A small image classifier, trained from scratch.
Model: 4.8M parameters, 24-pixel images, norm layernorm_no_bias, layers 8, width 192.
Training: 19900 steps, held-out accuracy 63%.
Data: trained on histories of elementary cellular automata, time running down, 103.6 epochs.
Rows from block 3 of a small image classifier, named by matrix and row number. Rows with one number belong to one neuron. Each number is 500 + 25 x the weight over its row's rms, rounded and kept within 0 to 999. All counts start at 0. Numbers have three digits each.
After each neuron's rows are labels from the 100 images, of 14848, where the neuron reaches its largest size: "top examples" is what is common among them. Only what is clearly more common there than usual is listed. The data: histories of elementary cellular automata, time running down.
# gate: MLP gate (model.blocks.3.mlp.gate.weight, 768x192), inputs 96-191
# fc1: MLP up (model.blocks.3.mlp.fc1.weight, 768x192), inputs 96-191
# fc2: MLP down (model.blocks.3.mlp.fc2.weight, 192x768, transposed), outputs 96-191

gate.313:533482507498527500510458477502522485526511448474479502499493504505499504532502497505524509482556537522489512513510473553542479458482498540476492487479537485487480545554469507445491498507471534529481493515485466517507505484505495510510572486472502548484495490516492487469493547498476469463
fc1.313:550491516488499520492498466515511501514493470482506479476492509507495512529523473512515517519561493507495507504515445566547452501470510546509505502494507488505460564518467508468491482501498532524468474512464495513531481511469482506478568472520497520468494490494513509489499542514501508463
fc2.313:516505515488497506493501528490487511468503480481477511502473537443508463524487465495498490502513481455505477526504531559493502484526506496507496528540495472538499521451491471444485522471550508485520502540459481548499525472490500492513505487536516535477509493471519535525554509502521489504
top examples: 100 turns on; 110 turns on; 011 turns on; 111 turns on

gate.633:491501517488497510503498495511486470503466470539489497506509470547495483491497495450491505496457528526491473541510498471448504482477499448543493514492452507516512491520481527494542468516497479489443492437489513478483467488491468441479509522482518511514448549483461459561505524527496489547
fc1.633:486495517503491509511505522556461482479472441527482481465522474550501480491479483472469506497471520501500484520503471477455481518464485467547498515494493492529489501551459535486536440503499490507441505466501517480508463481486478420485498549497515540519442542479494450518507544524494486534
fc2.633:438534535435510478480463523467530494472529504502502510488497497471497486545454485502528510515429527501528466513474525454486508508487486467469543515487525512456492497499503490500576485453484535510492475489476512515522544517524500454491512516488496470486487537520502505475485496499511457469
top examples: 001 turns on; large cells

gate.326:486513534474499505495532460471495470533508526502487521513488517495508504522493550512464497494534524506485498467516511491492503507490488514502518481510495478500500459466534507524483449502468521512508481547559526493478479512513505497521475541500462506502510484527526466528519426496486510518
fc1.326:498547468506484523459517514487467498508488494476483497505471487476513474526500457504537508521532503477503487526505531530503486514486467514542481509541508513473534435490542485547497488478504504524455536523529515506513463491512506479520526471458474539499499485500499495513494501487515439487
fc2.326:509500540499493487514543492505514528504494488534519481522503439511522499512496490554501482492500470505484490449482457462480492493502529531488506510479476504466495563469526457491538459525535529481514498549499460504480455453471474526483492500477509477496544516467525492481499512511493500510
top examples: large cells

gate.564:510489526513481494486485522538504470511514487517504487462528463507523538514523548469528469498475487526510521505460484455496487497497486555518472514519474502483451442472498491520474524512534489511495485499518478448521455508538476499489440489486501512503512463492510527442496467500543520481
fc1.564:517488480440479528490502495525481495443452466462445500447527520474541493513561512498465517499469508441536515502529492541494484485531541444500528540502528546509510544492503483504532501521491503467521486473487499545447482495486520497507487506502550473474444532507491483508507504494526483513
fc2.564:520502499497555470487492498476505510502531521465528467470524482507476468473525494465445503490486521472494473502481496484480546507459485535483506534539441493471446526517487498531471498510539495527509522537536499513526510497510555451553473504466518514533505500489542501449522464497483477491
top examples: 100 turns on; 011 turns on

gate.640:484499504526457514473508477491469551471501517474522522507461522481529517474475488481497507495502530513522452539516456471495500543525466469476516534508488519537477504481549513509529521520498488463523523585489480500512492492443502479533514498504507468515504505518535529451477489468526495462
fc1.640:529527488492550479523472523536513468531508488499483473492508492500478471515529510528498500492494453464492536470462560530495511475499536527551484489503517480503517530525461506483487476485501490520483469417499502501476504515556481528452471501503514529465497494494449504536507527552475513531
fc2.640:495523459516510494445491532531476477531468504513512500502485519480537532527491467482470517506521459509510530530493474491500511519488537524556464477520515502523491524501523490468484479483518535522530484492479471525488527546545528498491487463524498545506501483487478514491498508515515545487
top examples: 000 turns on; large cells

gate.87:500528518485503465517521469535472551510495478498497493499475537513510536545498503515541483522543510535477487511479539531464449495558488496435507563518486517537477482513479496528513479514483484555482500477479478500546508489510499488452512509477490502496515519489490479464530465461518487463
fc1.87:489474485472498532479481535489529454504512521500503481493527462480486484455511488491474501485483481476540500489505459465524549499447520508568485443478512483475523511503553523477487523488493504446509512514519529500461476512500499506540475473523495493504473471512514514528452545530485498534
fc2.87:508514506522486531521506462516493522535524501518504527516553500458501505533454436554478517537545496472508506499498506488470484502480460503526468473516485479478484454517497482517467457476491492482538523464525480492507485505481503513507459460473465535505508505464497490488469526508492533458
top examples: 000 turns on; 111 turns on

gate.17:479501524496504479479478566518514494493500510459474467523510471501531527498497510500472511519505500476516531563513491525457504506511502492477504513509502471475576437514551491532531475542475480498518465495491485494510546514501498494464492476488481511502496483520481511518496500518521451493
fc1.17:500466477506495514486521436519505484516501485531522511498487497487462487520520495489536484459505501521483486442488508477528491490508528523501479483501496513520416539521459495487457510473545530511507528523511532518497451502503486484534530502534516507504482512495510476494498506481481544518
fc2.17:509547531469565520497519503523527483494489499495465518531544472496519498534461489477521501490490474497470464497484464493496478475517521484535508501494499512524480415495491498516513534520483532489502475565511517452483492493512488529482483450495496504512428521533523507456515489553504500491
top examples: 000 turns on

gate.32:503466501493472523488465536503476514493498507497504515471510517502485483481491485484490498506463516490571502480444493505525480524476495454508438448475493506514567529525535519481503492470508490492478497486480494507483471513500465473442516472531469496487533503524505492440434493489518570490
fc1.32:466518502490495461513519475490486467476498517491513473546535450509485531506497504511487524473525468499449483532571532494486511441495522542479560532518495508492426465471506497496489500486495519502536505497499522486523542520508517528537500514498525514526466500477471502508553509511478444496
fc2.32:491492510508454520451491574514477459482496443509523500482524506545521484495514525519532501535491508460530457540506477552427474506484474488444473502505516484505507492533481515534469505484512482488485521547475464540454525515535489515505540458486459455476508505499539497513525432515515496483
top examples: 001 turns on; 110 turns on; 101 turns on

gate.13:528505461427492520525509520499520527549528484505499498495537522528511515493453545508474499510507515498504506464514515487475510504492435503490522485535493485497512481474489505478499508489474497515501498549502438477475533450515481519514510519522505506496518504466524525477501492486487510495
fc1.13:464493499491485523441494518516555520521469479503513510477519516499508529523460531523505487499494524506494469522517511521483518516470415510500501490515481510477490537483512495499499502453466474529556482512473488528519490520525476518566512529501549505501504488509492513504543474495461503478
fc2.13:531492500429524526510521494482526486498523509507498493475465496494489488514554501528478463516517494505532489505491488461532488462473497552519534490486495475502499499506480478530476464473520473513483508488538477470503533436512471531479502519498526473481474535535529516479471477466475470511
top examples: 001 turns on; large cells

gate.295:530529504490479513512552461518532494487541465522497536507470503508510508479491509473489472528514502486515525544526474501522498519477497491487524500495540479508538498495520479514517528489505508517522515570528481485509538518517527517534530492497502473534465458533536485508559436470521496490
fc1.295:526524502499496488525519477528515510476545473519499524521503500488526519480472520480493492530511520485504509544526476511505500530493511511482543525457547504525515516488532484521514542494493515513512520550530485491523526523512525525550523482475507479549477444550549487519553429484539479498
fc2.295:470504499532510467512480508465499521471477510473500553515458498501464493448499501525514494489501485474502511483554521481485501528550523462509428520492491526524482478504493537506484512522496527483482484532522487450505482471512468505487533482472516514490486446499483514504515545513488496489
top examples: 000 turns on

gate.57:471517541519479481494513468506477479488499518456484562536521518481519476500481500537518478479475500447466520509484479478494500480486498448519496485459550489549511472490515472489472503498531493422491491478482484508526481465528493489519465485512505495476479521494512470450521487518487489491
fc1.57:490516535505515461486491499502468481476464521464480557526535513481494493514450484550537480486482517446486502485492481491491515491507520477504505496490518500527538482466507482476462500495537497454482479478497477489523466461507527495496453483495510464485474529489520481478510488517482471508
fc2.57:545493459486516513506524517444502488531522508517494526469556519522440465500516500499521462504484507449459536488475497536486516518515476535498475464506506501488473525514514474480512510513506489489502454489501509516471493531511506504521507460508502498537519476495507504545516464542536494524
top examples: 001 turns on; large cells; sparse start

gate.198:492492485510509536488508494512525501499485490491496503477484490488491512460540477540514526472506510474491549517503521539480468466502498489519493461480522508493506496491511507474455457492469486533490440497475522465504505503503490515522533496551523493495520492531512510513501523487522524483
fc1.198:484484485476477506471473502518487478493510496490494500475519490526485521496513486532510494464494500474482555539506522537508435448501488515522497462488530524476513483476509501488458490491490466540481448514466501473497486523481491527525533519544523493517508476502517488536497507502505517495
fc2.198:464479499501483491495500510518474557486530498492463502481541467483550542456455490496515516513482497513458471466534468510518527504490519509503468506449520454485475510530530479509489501496502513470551518463521525502504491556536469525549470502495561492516517483493501548437555488506522535495
top examples: 100 turns on; large cells; 110 turns on

gate.755:528533501512480499508480486507515480496488472433532476514509506534495463502524523527468473520487471515529461524454511504536484549465503511472478494536472498483486524474523472488478491502498510484527552493513474469477485493514532477516527491533522484481421474456475503510498449430532472506
fc1.755:508536492509529468503518497480498497502483508486530544499514469520502478465501552522537452472490493493523492535482506501521478500505489538505500478499492456476496521484504475488476492480471546488509469524519498485507501507529512475486490560514504523506452455458480518482488457441531483503
fc2.755:496488485516473510507495485521523509539486469500459482483445541504531506500550529526445515523515484494470524493495496528477514490506517430531483496524510540494455461501497490504466505451496562497481546506482469475493525504483487523507492448510497456533491519509571528528530529483503518499
top examples: large cells; 111 turns on; 000 turns on

gate.740:493486495516488542498430546510499472530519490522534477502507534455503468478489521471516465501472515494485485479512532497507501492515499495520500500532471460527473513558508491446558480471511457532471535529474500475525497496443483512514447459477499490520519551484524495488474478501538467473
fc1.740:477481489493508567490471526505477521497515449440513489514487453498477463492465450522516508514465533507493532487501473527481509500479479477544492488496496477523413541451457479494519504501481505477437509499522511481520526525467472505499436516525518514502460517499533506489485511490516554505
fc2.740:525498481495505525480497473515498485499524498460491540502487488541458520478511499516469519519507496484479439482501510469519499494498455520553520464479518508508506460465503473472508495502522492504529497514483468503568493515467543476519538488460541483504520495496472456502477499506527509504
top examples: large cells

gate.240:511513469472550501486495542504540507476499481448521516491504523490517492476515507557456521526443471476484516519542471493505503487482490528470529474526455485526524439490496495546528487473484485489543504479530482520499495491532515507495503506494472507477495485484536472513477486507478477470
fc1.240:498487544509474487526513469492465496522507512568512465491491483497483500530505476454538451481536516539532516517466535505485516523501503464535491508463539516474490547501496470483515501526524505507467499541490528446491493501440471495518502493520540484540451529514488496478512479482486523542
fc2.240:532500474524483491523491507522454518497482511470475483538528530506489484491469485499519491509492515433503492553465532533474477501472490478509467451512495512504537483519511469512517509511464490463507501486482491513493497473534492486533468537505463542491530470492539490505546523535487547488
top examples: 100 turns on; large cells

gate.464:476478512535483539465511494474531501492502506498540516492540524481528464474516511497473500543546515460474526463541486489488494530528512470508497518434505514533482490513512490488515479565508505533500496531539488479507460543496450501536507481456477529502505516486512510505498541544482512503
fc1.464:481472501504507510448512486515512486515467516526515479498535505505491462520510488482504477505507502450488506470523500501445511505523539523512485504496466499485515472477478412487530521499500496524488520533507497491493502498484501477520516453472466529503525500503477475494492504535476492488
fc2.464:525483484499465456471475498499500498519477514497446481480535492493477495490498512496519482492506506458508522537496545487494498473520478517508464477472508511502498462545505495504552511472463440527500508524497514500505454521488534495543530537500523456513489488463507497511485514487533479519
top examples: 100 turns on; 011 turns on; large cells; 101 turns on

gate.223:521539512502479490531482511494482509546525479510509486475507496474497531465545509495524487484509499546472574502485471495533535543485494499523466515485525506442508483519514489501505475474526486475471508457504491472524521497536473485486503565522485500515521505494515469495474500486460451525
fc1.223:493510478529488491517521506483500484525523504542516496478493521511498507458509514515491485500464523518493545494521500483516549509511505512549497476501519490504501477473536537507537519452570521481473498537477505486540505539546493470466539515491506524492506485502470459518511514486472501509
fc2.223:511496500510536453485509530513490507498493494520515518458498535493489492442468536516516444506460523493539527512504429543516516526555466518471478504493530508496521496503484456521498528461493473515500504462495500467505516466485514496436467488470528480492483537533486496516548482511494508537
top examples: 000 turns on; 100 turns on

gate.332:489467523515526512500468496476451522481484529487494500492500540542484552465531507520540451531555511518510532482514505492498553488560483520522488504484511497513500526519477499537505516437491537506513461499484535502480495522497510503470498532465537523483543487481485518447500502534542461476
fc1.332:495500496533520475549473560485479476520495511467470494462462546527541509463514492482512501457438479494483463478485531511509481460452521508490470479509523490504486485507497508497478507531512568513519474487464481513516477538458479501483502492474493501542479486514476470522506492516464476538
fc2.332:480484541495482501495487497499498507552525516478520509498440529485482470493496478470484451466516479490497498497484515506515469493492489467456499548480550505540515507508487532492491482496493505483495539532529511465490533491533519503455529493522474486513522498472480486505472522488544483484
top examples: 100 turns on; large cells

gate.412:465489486496504492527487461482500494483502465494523476439532502526529487507487505497512500490464510491553504507513514544476491514496477520459501513524498498458497483477502502504510509491490513429490495503489509467553526445521497463507514495504471500487496444500525510521526485533487474525
fc1.412:509470495515539488495527519524520524521512505486511528524493503463447532509488502512488497546461488532469530512505520509558460473509522458517514503501511492522516527476524474452491511445524518476535526508477491485465462568474462499516473490489511494486534510476480488484476529488526511489
fc2.412:492536469492483550510504486475485516497496489532504473490498483533511511447515491497464518533460504551467465511511479528492492541541469495467509486467500442540504508500483551529463495504489535538470536500535496529493460529475528503556513469537465520454488511527486500465491486486511495484
top examples: large cells; 000 turns on; 100 turns on